config = dict(
    dataset='coloured fractals of 300 iterated function systems on busy backdrops',
    targets=['colour'],
    activation='relu',
    inner_norm=False,
    residual_init='none',
)
Rows from block 12 of a small image classifier, named by matrix and row number. Rows with one number belong to one neuron. Each number is 500 + 40 x the weight over its row's rms, rounded and kept within 0 to 999. All counts start at 0. Numbers have three digits each. After the name is the row's rms in percent of the matrix's.
Before each neuron's rows are labels from the 100 images, of 14848, where the neuron reaches its highest value: "strongest on" is what is common among them. Only what is clearly more common there than usual is listed. The data: coloured fractals of 300 iterated function systems on busy backdrops. In brackets: how many of the 100, against the usual share in percent.
# fc1: MLP up (model.blocks.12.mlp.fc1.weight, 960x320), inputs 107-213
# fc2: MLP down (model.blocks.12.mlp.fc2.weight, 320x960, transposed), outputs 107-213

strongest on: black (100 vs 8.5)
fc1.366 091:498437518552493476485445488483533452473473509495450465563493543563488481566494457571433560507543543525473499420467458526480541557454490493490543514481542484587496487534499526537538501514424509490537563470539533505481490503495543490477525492586538479498519479578513511517536557533526522511463436496496432462423515474416493
fc2.366 116:501482460446505455426528503463459420483516495473464485490556548497506420442471506413438573449516540497508529447540468500528532492483555486507514471496460453470521537525516544510520490516527417476475501461519537492498597517436563475472548410543533555488497588540433473528471514470452490461531520504516463536512486480531535

strongest on: green (98 vs 8.3)
fc1.602 101:554451487483477486444464569426532489491553551496491564571512511511507548462593509521472507525516564468527590503484579466499486553473470451557495476457522495513546454451505499546522533444438483464512515553492560461548514515512480476456474463531526512484483547585471493531482476485483393526511488448527471493521485485542495
fc2.602 089:526501503492475419481436534486491547463491438544429493520500458597489527434492441521479496512502432609507542562464625433469466557549499527527499435466445546535531513526548513460503520489566520477558543486509466499491554474481483487515521481529461440534472507443513419487481560521555500493446508496468514460487574466526451

strongest on: red (58 vs 8.3); pink (28 vs 8.2)
fc1.576 108:534543536493513514431548473533500427462400496463476553531550531501480524580536513464479533515512541518521483517573456522449553438480424520473561514492477514509497531549522528414408421517517397529489462570511525592485490492554552539420499525517442545485547503450537551537521508475502506497462569483480488463493523501460519
fc2.576 102:486432573481481424424464487472517581538505487518548499482443520582526506525501484493424475513577479491463562587495514493535467560525586493502554509472472476487571549428539555486500483549513521567489531536509460456506535482481521448521474526497530388523502451528483487514487480472507517453516502490499527427484412592483489

strongest on: black (100 vs 8.5)
fc1.293 098:522553492583455485499455550525548513574512509513443493562573477468491563488500479553470505507457499461503536563469536485495538438589530507504589463489455522496490459463515544473507493476502473495507552479498476529428503526472541526507489453454507550478526514465494531500498499463572513438530452503491475470523572511515441
fc2.293 092:537489523498525535504479457458519550482484439540475464537557476477565561546581549580490495470483475426460463501519549507528524458505487527502497489420507550520509550547501418491462473461457515493444513501532488545509475581501480527540441540551507458427456533526425510449527486447576508520494425487519463488526361484531429

strongest on: grey (53 vs 8.5)
fc1.299 097:464516512515461472516442548410464478535527593544458524502542448454569545414492501580525502468434504532509482522448490496464475520497487543514510536516506501494508489494504554495545475506484504486481530506458470459470517509504463474453522429452470507498473524471544539537528496508522526532497508615449504579525376447484500
fc2.299 087:541547493491436548497508506510535555477483481536446517508497464504479536541491537528494463468521480466445465512478498465519458419523456514472512606479472446552406577468512480493515470407503465440414490464518522546516495484531485440490483424506414480494423506484543510466551495481485543498598500513509457490438509466455491

strongest on: teal (36 vs 8.3)
fc1.578 101:552551473513526499517506458530474489483511505532499503537489478446460515482481473500461509452462543470484449476491559459507520529464548479478483568496515490497435552479496417518580401500525502485545479579488508484460512475519492581543483530439459570568499500462536482515494546439523491499543511541500508475560459504489550
fc2.578 080:481514489562536468528435465542497516444495548514451504525471491420594510522512496497434590445487511554450518399480526437498545420493528554525425500508551517525410489507574587524505463423465515501451530528444501453430427512561552494488503545507542407414536461474479470536446501479495449552496428479493529473510483525466582

strongest on: orange (72 vs 8.4)
fc1.427 091:522455507504526517498505507492481443510549515478521556544505542485460538539546595505509432470533479400528488544472511497506550523438496483573511445515445491481483504535458473527490460486485461400555489474514494390511432558510431465504551433566505537442568483452516535491541501457473457420520458491494488531525512507528549
fc2.427 083:491435425551525468460482465483484577411506490542509525463491477454484452444434522551501562507545522523530459460540452553529545510508472481467482516443477525478473521485458540470521545489503471496508426461416423519582508453504459418470574505471458544497554528498520437502407447533453543545530536524494564525489450520463470

strongest on: pink (33 vs 8.2)
fc1.589 107:538599550503526526491506459534478505468494480501499525474498489440395531484474551566512543556526496566535491439510516513528532462536454543454546431470500481473541509532510524500571490519505536495465504579509429505501372463484548565502450515473401458492492468513554498497567473552513500522543519451567498480519510474511477
fc2.589 140:446489490500560520446477462512503508558517491429507634503539539539552528512478496449541529550488434440496543500506431548503483407482504518457507549460495374541454552506406495455480487551495503442447525556449464544527513501524512477506515551501565448532492494472476542496527542466528550490424466515552462501567543513490497

strongest on: black (52 vs 8.5)
fc1.8 122:479590450479556521521584547521511437473530481479596443482520528550523514492459505545519531457543548523459479493509510518507533484541515492447436519482485526517478543492505503445525507511482462579618478455509513556524548483593482478501469497479519469444509487557480432556542497505447526516505429545567448526405491490499497
fc2.8 105:508487422495483481420461444439554491469527491462452520480557594522491451568499532515504490548498437509509477533498437496443500496476488587474441465488501480516455539537515415507539496569506496428447511441515464497544496457510490520429448489521504557530562469540474468466477489512588497564495509501554423429483514455449425

strongest on: purple (39 vs 8.3)
fc1.732 089:529555482586514457517513457481485535476486436548507494546575491462465539474488487514489469532483480496523494429514392516542475402496451488481389472510546507525499517398450512502409481525493502505422444481546489520536483525545468522554531489462507461426545456527453494474497434546466491553408518548544456545489405543495457
fc2.732 084:500430558479490497510424467516451562491473530489503473486438488527533575520434512468495505517501471532555484505446434464469451449518502590452512476450509516514486489465493488469451528494537468508410567452552463521411461405544436512570531479494459508488527466565444515472483503453474470499522453508497500501437582584433536

strongest on: blue (67 vs 8.3)
fc1.325 125:535482454525590497507600522530501545497603462465470514475486515487451512529499463451486476484492538549499529528543482508429554485529467488515446491471532489472553493496490566476581563542548503561466542463496521580465458540474553511559551506466526553526505510576510480491515475437546519490515468436498572580545433564471506
fc2.325 100:506482468430492519502432479527513483425439539454578491485540528524420543430534515575437487564472578514534514500563506474489516512536420506507447493517445507508468511467437437482508524507495547495537521495514557523517542540444496410585513534577462479495559471517540448524504523534566443432494522543535542541477557537535498

strongest on: white (69 vs 8.4); grey (30 vs 8.5)
fc1.111 137:535447484510517500537577530455505441562474489484583455505497396516403499484494513552580528473456519439455481539479508504534476527520468507477500501591488551527500510501555507534469520448474529455486478552477482452512499518477526528482483481474455534422570475490529409448500437467526424527443546519512432466508515553467514
fc2.111 109:507503407564534461472520442498450518427512441441446557447426428479498507492500511529453545527528509518463505385491490455513508471498556541476569539493506492456478473565487522486509524535473491473476526518532500468495424484482478479514500522536523479505521506451485454614514476501558570454489518466501473439534518467465509

strongest on: pink (84 vs 8.2)
fc1.212 087:452579482507531516504546554516479499526502544493546549580483457464565473497503490441501517504507481475550520535513515431473550572457516511546482538576449537439468405525512532533478512565485471571438492504555463442472461519506541458565541480541507480586448457514395440499544461546438561371523515541482533497577479456564524
fc2.212 077:498488498456518506498507473485589549510506564476499514462495516477566579494546534554526499466522453498513466443503478478555484468528525533478513480516385548505534496441577534477536529378551428452422447552461573493453537520558561424496481563540515544477548566491492500535507539554459464493479605608536471482541517586531526

strongest on: pink (74 vs 8.2)
fc1.129 138:474521481581467459503531511528486528436501443468458552488455547420485532509504524516486474511558476472481500501594563498478519522526454495512431496532462508524473537487500433519409468546474490503510521504456471428486471502463490543538484489536503448515443549567489549519515509462489603549547537441497498501509443470478476
fc2.129 147:503434448487468514511471552469432485520475434526510500532518504505464557531561498558529551448510452519501514503555550457475467470479548520459453519487571524461470530534462557466471511496558479468497548495486523419461492494561532489551523507564477553469557478427582462535515493514598459574493518564496464539460484505505494

strongest on: black (75 vs 8.5)
fc1.118 112:524543545472594517541466520495470465492564466481504542511513423495493489511472438549490514520443538481487514430481479465483500498435501511514476474486498509464570417513544591524468542614521488507487482495440516513528494469537574493475489544506559511536535471543476540544513531518560529549530494444472536465458486539439505
fc2.118 085:540484509496554532526532514462483526508512466485487499435463491495452491547498465488524481513508545493521457486568477510528455578490479480494498526521520516513533508536505514518521511508501494515522533535535543537548555475448553458451494508469432508502539421480531507480472477576558395430514545460504559415489602512554478

strongest on: pink (38 vs 8.2)
fc1.439 086:513555462554555443546611499483506439509484498463530450477492517539524456507581495514506540472506506478502483464530419431578534520511455512490476471482512449525587460472477592552515477494486545423493509512519503551537509488538536481459479486535495508469498394452466504528518521454463419491531541542517467536534459501498613
fc2.439 074:455628407469542501539519549452485536529474538462583572470564506519487475411505557525481504430518452492434435439455550612480455448455513497489466501479519460492465455462504488526529449474493498477430548560483535425515471500458539516492531525524533493457451497549428481471509482499560511459505501584522486489478498462497568

strongest on: teal (41 vs 8.3)
fc1.477 072:530497595491468505489477560505468496453546563520523497467506429488422599510571535560469493490472484468527489509534465489455431490531485534570475459532494443577497550520539541498555571534426499403475510444545525543534463422464568502505503503501556486544543429493502541539461629499500520502542461442491494469496535524490533
fc2.477 103:529486519509467508533463460509489478440469389449468500508480472441502474450486448474491549499461488581482544523512524514528579585536579567437472509503552512446538449585485510525522458459542555504493504521458502484480476511466484538489506545493519436550513547515505518407567488549518476539512484500510486542547564500518501

strongest on: blue (60 vs 8.3); yellow (40 vs 8.2)
fc1.645 089:526491511450481526487507502470480451481539453512502534455447476495526474428473521456464510481544445477521457501455499430508473468499502477534488593489490554501452552520554505580551469528474456537472447474532553498436517485484479541534570519564526503452522498509474510481448496542510512506552451500510507470455489537573517
fc2.645 080:527529459534495529573482524504538494467530447502553490456496432467448530501505472434522470505546509551517434486498401396532502554511553599558462477546422481560473526468470517503505451461467460538475558469534450518502455492542519513574531540436497408522408503489513495516498492442500600533507479484432499510510493448453501

strongest on: white (100 vs 8.4)
fc1.271 085:568524508529467496452526547473436456401505509457571464495432566543579475607513482527489521513513554476498503437503481484517473480585479459452509488544518469502468511525505456487403473516484466406547520497498458490471477523536511513453430422489503521523395527496370489531504536457524425471456509479488505492537550468546434
fc2.271 075:444479498461426481492534516493550451424516491508553498500556578535458488495502555507502508534452484565507507499520539494494478516489451503438488470435451457468446514501452506537446574470514576494521508474520512484535506530548508510585525502523476537564544510469391554474496463477467532477460524424489454463545539483451536

strongest on: pink (99 vs 8.2)
fc1.87 077:491518578548448498507554610521599455430398500496472498533483456481519496532573512485501477513536407483511523556506413569564572473522533488502524485457575503498524538448533503367503491488476482518555503489436463429494511470522459497507495469532503459547486541475495474505479579537496549521466530492529514496544555528498489
fc2.87 079:485535466483521542483457474509549602548457495501441493486428474551514477439468465486604501529494474547526469530496510534571554521477501486509539520548474483386501474479435472572451512496419436498549462532524508453555538490462478521542420438535432547561517501510486602513555596527501447488495467486539528459499525500487470

strongest on: purple (44 vs 8.3)
fc1.75 104:471536531542472494500468491511477535470440500452492497499520492462499582579492542485484508512516529523481492472448489463521535488524523512548554501522483518489508480444537458489472494511474481489508538590450517486542494527478529522504490491440481500489449532585526502508442535480642647564476460555522522403512515487498458
fc2.75 098:506568495501518452522468475522511524525543429461492526496537495468495515464511520512536496512523553539547506499522475555494397424502596487536545496457471502426506545490414575503444380517520471546515475510526488487523492559521511456541474486454511575468535503518535542590526548394634459498551481492480558550537507555547530

strongest on: pink (100 vs 8.2)
fc1.2 085:480472502522481453484501547537590494452449511483500541559493494551456518479529434488572492512478476392481482525546431441544607538451486489560468480456462520523528430500513441410501487512517464417501494477461472484495540477489536469496522509485490451530486548522478534534487543619607545533462512547524537528519536518492509
fc2.2 108:515530496497582462528462470424568531519505420483432554485453448503461485446486549531460553493516505537527454519526447588500451515496479542532466497429518508434558505470459479522475449479466499472528530514523469492563504530535449520477488539533569527531542455503491490516492547606459559471493465495499515573470504487463502

strongest on: white (100 vs 8.4)
fc1.140 103:527473548551523486454470533458577532515453491487500544495514450521477524506539519476498468457462473459433426519573526535472479550591484469494483494536535545507445506492459432464412413500453482520503488508466525537511473523508457522465580449489513505492476470510555554528518511456494455468604508455452520555481535510483476
fc2.140 089:493489383466480483517572556507502541498443578532585530495545470467486458527517561555519556463470476492535501527484519523504501524537533543480433457498527521526481397506550487472431473451517488442487540498440535495579470559547501556472415535530417470473504481423506545525521510510544459486460535443459491467564559490494539

strongest on: grey (26 vs 8.5)
fc1.380 112:492504503438546451562533530461460509491496560468462503478511500543505520562521490530518521541512497495466510441514555505510557454429510489527543459511537461442505506515557505488565468521513481540469498481460553533482526511507506505569519482493462542480535524445407513471486505497449519502453447509493524546566501538522498
fc2.380 119:525495513471596441502551518479454510523502463524538510487449533458565593572547437544501433477487530477490514472512493530562477521501482458539444487528486503540489503489522479489451486457492530499534490416536559550484510499483507536494505444488461543430494408525456552447517452433491553489538417514510524565521500491560484

strongest on: black (99 vs 8.5)
fc1.525 116:499445514556501486528438464522526373493529440509494521522480495476454502475549455474453469490487422516481464492460543516519426481485487540503535548552539548572507475476499527549424475522540479462474515503514504520504485520488495510552560462536479488487467508461498506479530490482539449470504546480555465492449530542490578
fc2.525 092:465453427490461473522537440558465506525428531508484463546564550514495506516551485593542552475532439501522493425523521466527449493515487534469517538542448440402438556513558497469483460491470510560492572540489464492445466647493487505554552540584538481477543483510480486560541490567495479477510581478490504455523454524467499

strongest on: purple (27 vs 8.3)
fc1.89 092:487577515475520505488529486559486443498512493464439474506511470508398592515555507404482470511403518440525528464522451508494462463558500488533470521503508469556473461440509483474506505531424527452484502444544477486446494419481492491532482480509481469533518471494474482521477501509469534521553525508514512492484450494510528
fc2.89 125:499471579467484442466432485502447427429449448521459551505501477526497514504536538483430479486495494476533470527547538531436527554504533508404514508497453484462498515497450506559472448449523541520499472487441451540414481480474464488487533511481582474515524516540521568498490506482510571513512447504492538529512503517470536

strongest on: green (100 vs 8.3)
fc1.58 091:458553497487440539427469485509497433519508551435542489515481558505474478473506526524510514502445536395531186456486468526476535530556464486543509508504516492495550471483469529483535508507504471505471572551503525497472526475439496471502546489572511467430461514454492482532535411551476544435494445488502533538476434444526544
fc2.58 103:519519494438458495475486605463512591518561453438521457493470612548404456436495546512543519509551528493513509476526530460455458497494519497517508485542431493472523534501524444445519445484532500428475512569521507449502523473519476539513562556536527504543425479450559543510510509521476552481446537511482506516443447489505457

strongest on: blue (29 vs 8.3); teal (28 vs 8.3); green (27 vs 8.3)
fc1.333 098:527484487487484491506524570450473478637484473568525493456570522480488531556499479555484500494481508443419369588571543529549463497520528509487463510541499489501473580472515511526524469530461510402433551431471462465536458521434494445544570440563571543527512511504532539535503533519462472495476467542479477553491522503512518
fc2.333 079:476529493502554539523543474513522479561510480486508544498537517499529549598500481511477499492477499448473509536499467546467505517501526490429514440519503520535509537532508497574485440502521499476420486430461516537469506544527486480569487393517492457556518403504496524493550510540527591498450509604505510537457466471525434

strongest on: blue (95 vs 8.3)
fc1.515 097:547549522539524520466524468525519513550546439488480527482491505535505461460469505502422445541482471559499513510504444494526456548383457492527479502476461443541509483412494519485538516490531520539517501493508522470495442534453519497482468472539464494553499560519509415482492459512471497541518517470505550572606556529487553
fc2.515 082:553527477550452490518457501507480520496466551426495484495405481523561463549529498471521476517524544581517527514448552502477463534448523437536553471471416442495413456483488496531491485469511417539479561531537474502536514503486459473497463506509572449581419495439573519535517510443489609467538466499480559554492536509391529

strongest on: white (100 vs 8.4)
fc1.440 092:492506462567458522489479546525413490459511513436538525493446504587513525501511411527541543464499523512521508513446483481548478549437495426542519452584502451482526552545506477548554478537539541413494453521538461527480498480493430453438383419523507517496474447462433443548476579517465551530440485486502454535527448405498474
fc2.440 138:435479531496490486498554500477531445501493440545462490493600545466493441533519487463466522496516539495462489424445526504427458548506494560497471485442555454469553555531400395511471558487506499511499464469543422471564496564507496451515480578522521532539524540473505441548474505466499567482487521427531487548597505530523451

strongest on: green (100 vs 8.3)
fc1.588 087:503486557518481501480502576486450477493528546439500543579517524506494456437544498495502457521491463399527374402505490572560513505518496440575503505468509468521519558469497496486536556512424453417459529623491508448506548449551463589474552447525562471498496523488513482500482467515471457497471418565471485533476448486525534
fc2.588 107:498535539507461513545525471466521579506562479497445450501526522536559525456521522512400541453471538525530571586531550520512479526471498497441492512580453498465520502536538500520554468468510469424457482530581471502554538383526486515512481408481489460500497515496482498528515454417550419465495462431461485524472557545538578

strongest on: pink (99 vs 8.2)
fc1.157 083:495491555482540500500520496475577465421425529486480494545480396511459552464488441513526502506506447530532493537552481566481544516479501446466533559510485479504500501515515524434474495485493468399454547540500494513494494470516583491509503498571558432506532545508470433571503556474503526467501560531493445493511569623481500
fc2.157 106:460504485542528519514494468498504547539541490553452480513495466444474496438405475527459498391504528513554527483589541611490532437549524569496521499511448460466506517475456498493430459516411463423472524468508496398556538550531505485482492492570553530495451490500467562450531549494568472572441471496551481570497468530447458

strongest on: blue (60 vs 8.3)
fc1.272 131:476487512520576408532502517478485567504486483591482521508528492498434465566488536461463506510475519471550490532532462501441596591541562466556480490527513488452530497396557486471471441505539572503428532475552462403461448475510517497501426519496488514546479431520545510505475526478503417443527456490503553581548489524501438
fc2.272 135:490443535501478556436478494477472470540489520524465463539494556484485533520420512539511463469508504541497545517453473400471573438505515536552550452517522506487462528520445483476507501501536452476554500549588505501482503434491537457517569560519458528556561465456519452510441539494481498552512546543503481559458451500565475

strongest on: teal (55 vs 8.3)
fc1.711 094:436478469519534460579525510514507557501503593504552583434476462488508467474441550516467513511539506486497498513475543552531513542522557473515441459435484580505504518530562518525522501523494443518515474491545465518381508550538576474509473476537492474558437526456481490490498520491524436435500575489487539495423434529560484
fc2.711 080:519488484462498523538417472535514471543561587528535400529473547511391477515536518500437508368460495452533566507487525558454441405524495433460470510475520526519512512453491501577518340537463482535454535492488565501483485566441534416462499471551510467519529425477520523548539466475468478502434469512479513507534487539567507

strongest on: white (26 vs 8.4); orange (26 vs 8.4)
fc1.205 117:442548435479472454500394490518524478550547566416492472420504481519505525504579545516472536512521539512484555540474565536452445523527432452533494492480497515509479492524565512512512526416487468467508486469535388571518531459493504493525530488507479541533517510529463487567471513507465484545434495537513521505473499434485595
fc2.205 125:520528542496462518500467475457504496539465445499496544531506422523464523449518495518527499499448501530526516450531513474516473485521505478531496482548539488465549512402409467487509509542459421485524558456466537472467487503506448514470511560497466435526470503458442472422529406527415501498524502470584475536473426477528537

strongest on: white (99 vs 8.4)
fc1.527 110:472545537490525491479554519488508425433567541422607549497494344443517522518453485547510521439497541495450500536475528555491516500541517421455491502552515526533575499569501471530498453458521483540413585477467521483462501441523490491427481464567493578483494402406469487531497449484516545543494444488509477539527490559491462
fc2.527 110:498529520508496511500524439473446455464451547417483496515532547547442487470444523569426520514518450485444481443509503483545497460517470490494501489454461545514593509548484553525430547548497524561497447524499530509530523537506498492534477534483499467493516603435516376584520517472531480471460531478544524447558529510502475

strongest on: orange (39 vs 8.4); dense (30 vs 7.5)
fc1.218 093:516437488566544488517533401437542409522486546492521493408475498506482492525552521491525477500494473472541563517477495510489494518444506514491425474463529485465589486465545505485515431423526480494465412490495408511532480573471507484498515499576485502622556534422497492495527497571587445546522539424530584626488453457510512
fc2.218 082:460508487468496593527454536478460460500473529538470484521432443481431475505487594496509536511479512536519475471460589534518508544489543527506465487518573479534511545417433426496497539540444537481489451507458541452500469562475461457477538483562502467572472495493491500503477578480477528466379551509452501546477561487487435

strongest on: purple (48 vs 8.3)
fc1.192 096:449491472483545501464495557551514457465469506496550494520508493501490509494446473451480571491473497586510502532439491536502482462514489480468514451498548594557455528454545556534508524471481545546579533498582472510498500549469499547489538515517574511442510511558446454503506487486491558574525478509450503526490464463499493
fc2.192 073:532487530505510507449499428461502569515479547453486532508507476480495489467511482493472518465523496472503533459462497459499484446462472459474474502455449443533523498557522459555453554482499554533423482472586566488453517517501522535555488483480420486519472527490496508509472573548531531508472537577525501506550470428565497

strongest on: green (74 vs 8.3)
fc1.586 120:474500478458482447451471580414487490537579483518470467618543494469503532422539489502475456492464506381569722460512538514477565460511527531584447496514533525525508541522537518572566475502406448511471466523466438489547513507516517580510442463560488470510548511549481510507447564535489461541482455517472480473493473511457522
fc2.586 106:506502509538390576503537516422511459498526465473525473477575463502556489476479550479478574428484499553546551542482548513432466519482477493431489510511502565498526573525506506466486510462476516432442451488483568588524526378508473464520491451539556417511507496451476515537505466474508465477469526559532508561432411492570453

strongest on: yellow (100 vs 8.2)
fc1.30 073:562450545529463519462472534515439544499467504515480498507497552463506472520384470465509511483494529442507477500475418482444488460515448499486539486507564508509432493424527497476525415488529512499480430532452535551522503553573488493485469491515449531479518449501416577430505491528487540467491421478514484503429473535583452
fc2.30 088:508524502485548511424460502496536520538581464452514450505481538479551553542527521468485529518471533551566431507451516435490497457505487452545442487484491481502463514517449530536517401502492533549607473471536397498481504496506488493517481440517485551478439523533479529504495531486617559460546577405535529522528519448508484

strongest on: teal (25 vs 8.3)
fc1.243 088:579460553522503521433445551442482529469642480539511525450518528511477484526452480543414438527522423472499505504537415467540516536495486531563488539502530480449504535527480505539540482507458522503518497457518486552513449521507558511511489380579520454541525503518512490511445538494473472503507464447514503483504493401471545
fc2.243 089:433508527469513529537519537433547514522464499443456473511438423525474498503546473477469519479469468453521553489544492531545568523500533512449376522433488566514532425513501512433499480507513528463452538499569530502499487472463518487489560435519468450490478495546498406522537522515495463455514474546542432503548560544566612

strongest on: teal (30 vs 8.3)
fc1.642 089:518459488615447457503530444533459450545437537544471482504505433494547481476482544497515485458551438458506505415529489493546484538488557570508497458547538492553445512467484533523475487452519502471476502537514434471488477484555511541503507533567481510511492474546469474527524450541463454500568512504512480508481505462438546
fc2.642 085:518524408475538538454492540454513464471446581529484483516465510477494504548419534507569510533469458523517439516515521437559481453487521408551504452556462498476492518443574488489470485455479478526590492540470498489518460469461513540536558519528471459451508539467575493554443474517456517495430518483443521542462481465529639

strongest on: teal (33 vs 8.3); orange (28 vs 8.4)
fc1.535 110:484501469469518498495498463500502503541536531488431495469515544536475513494451522596472446454508485566524525458463517532480505470558462538495450515483489544542558524423502464445527479487490488582550430562513516536515525520542515527431526474480528503573541575512475516605477586469577511479540492446415563612483471529443430
fc2.535 092:441443528545464495507438456533530538455471574540466534485442518519474539488494506540532490512517418450522538483448529541461495503487499476443480502528527503491474539503460493501496519496459540520471475460504536412541442515461436505407482526588496464508475537520532505575529490503532476464547471495595511505466506517525478

strongest on: green (100 vs 8.3)
fc1.159 093:516522550476514516457498571500458489533481546471532433531511499529552490517444474515463516513554514424554322475509489539467499492532481487550481544483545528518556515459506480480551458456455453438566450495524551510527531461543507494476620428536548479423494524454490482503480449511561515438509490574542538579502451523489486
fc2.159 111:503504526483507455486592617445501577498482484493515426411491562546461515423456539470530495476481483530488459558501527434444503500490492481479478446569486538531539525538504487451464412536530512470411500489520525542504544527474452515545567538549423488532438485485522505506506515504542607519462558515567484454432464487578407

strongest on: blue (52 vs 8.3); teal (28 vs 8.3)
fc1.106 119:473473502493550473499523449496562507527530501414469436497490473503516455498523561538501484524559490492499506548519433498471471460424471534499552479498498453446507484493506572497451569534497477445488496488560500475440436514512489517524512586505475511578505510459428502567483578546491458565521531466484504535521539576500605
fc2.106 114:446514506545577542490486459472504475516554555483502562532469550514488438554543484535555485516489529469504567518480459439497513481498508471543542576472475493506457579451520500453529520482498404461424491489431458466514467496449574473492555444462499413564477542534462446513498479542439463446462445483505470412508455526455457

strongest on: green (45 vs 8.3)
fc1.510 092:505543483471525503535499515527478464537523555526478569488511460509458515447429496535527457555440543417490330442490539492505466508453532491531548541530472527528544550437547418506526504510476472520517532453547523446566443499521523460521529517581500521498409543405476529488511420458598437491486500512510504481454476474472484
fc2.510 098:486480500459507398521542499482461541451522416474495493391520554468516492493422520542467447467514501491416446525506534454524531509498556543472473522509532534443501507486421514524525510551500519401434479462497544457538548487461505515444597574519546497474485547483524435488470507515662549547464562428566558472521497528506516

strongest on: green (39 vs 8.3); grey (33 vs 8.5)
fc1.252 121:463434472527451479496524529502475495527493527500538537509542482521547517577513473490543447408499488501520423499515571427472498497523481563583489460468483499501493524456522473507481503429434534521538516494517496593467582473466480610477493455485453518508467492566553498469476567532503501395512506527494454451523532476489457
fc2.252 110:544520543485551533504396479527509487556520449435557558483478509514534418498508446560527508429538479475407445509482477509472503556483533519511498460507518510413558460524492485417467452510562499503487532508569539506525522508490497484574456541588463479461485464457452472464476487487536562560496520465589496453434521576515438

strongest on: red (81 vs 8.3)
fc1.22 071:412519489460491493455538495506502439518507495528529481489495460470478463567553489458526474451500469474519528464536521506480512516470465496514506517501490455435465628433510468560481428500491466454485492514501502552485477491501500556497560542559511492507444593508523508534506493535491527492408506499490453537493514493490501
fc2.22 061:464454548580546500531517436546521510482451516476512486576522487456534465519474536491576508567531458579590525542500515497529508557516603509574461409557427493493488499484525435512560500525467509540558516506428474555527526499441478440531485510495474498542510430506471490477517480501502476547469553477538472515490491511496461

strongest on: black (92 vs 8.5)
fc1.13 095:478489504533512538510477555397474571530531464516475525515462478549421511515517494484530452534559508469523486376571555515487414602502486523474496487501439559483491550513498556484506530535456435526552492550507463504534481507521491487421453437553491477440493482475510539448494484453593552512495534539486457472564526477489526
fc2.13 087:518503442463460429507545504468445529481508506498392485489477564527487500435429518524524518477577505483572485556520524537484466507544525417501479492529530526442507465478562522460534470480495519455591515454517519517470447503503485549466516427487566539454510448470532457523575502545497505447527462520560466513557516539478556

strongest on: red (97 vs 8.3)
fc1.317 095:458472514496567504431506507468600467482559503484564512498478511497457494493652442498576494503488473471536462580466564536508495552463520465527494504540512497520489519448502497399504511487479512509449540450515566547492464471469495480460530517453555470464527470471501492495508553579426507474521529390501416489476487516504504
fc2.317 090:469483484498597468499531468446507486485528473517479539469498453551484481533504459496658502493544530500513483517477502559527555505450545582490514413514504489412542547531481506470517489574452480457598512457569524487515491490498495591468470554511543518522573497559476520466501500524507480506484576473484537554476576524435533

strongest on: red (58 vs 8.3); orange (25 vs 8.4)
fc1.228 085:553514566585456533466448510530493564492496484494500549526457500446485498510542558553492488497522549502482556538486495489395449533450529437558534529490553455469495489506481540457523443478548487494449446466516540543488483450530498496503509499513508519438425492489469485454499541476414557561537459545474443554554468423532490
fc2.228 079:581547488417525487558475432456562523543493443571450494535435554537565495501479542506498465499520463497530489496544457555416499460450479515507485537516485442507499525459484499512496495547510446458532578428501478449482517490512479495502339473546540487468502428404522499511460461456501541486480589462535488528482478431520516

strongest on: yellow (45 vs 8.2); orange (30 vs 8.4)
fc1.395 097:531504491566550512532565512528426556495571453469484544561474481498542539565469516514578511505523422519477606481529520581553526536497518517490493483483519499501566464534518615503462434452524495537557463441545478548476489543508590485497560550452467421532462433498449489514484452468535459502433455510507522530494461432471540
fc2.395 080:438448439473515463475528434496534516564553549508519466457535484483472467456530494545525505566431474472495516484507503484547515447495491506510526521517472433546462510454448472480428556492546472465458570531467516427524543443433467439464552475491455498533496494456485464516539430489538540535472491447439506562436549490429529

strongest on: white (52 vs 8.4)
fc1.500 094:482493493558525474481543475527479476518503577518542483463519519439506472508550442459443454533481516490451508509494501511402526475499518494435516510555493504520450461499526549489487500525447510510455431409594598457498467505494552508494550546560478498524452483541593479481499463458475415515469551542559441536517426497519539
fc2.500 101:501516519416470486549446517584509558470471535579481450520485516539542569480499494504446444489520553515466525498432409557530433493530536485477495506482479507544404503543494500503457400552463476496486464530482501503446468468472500451472511443479484501496582516595525482501487511516434489578470611511534547482516463438473535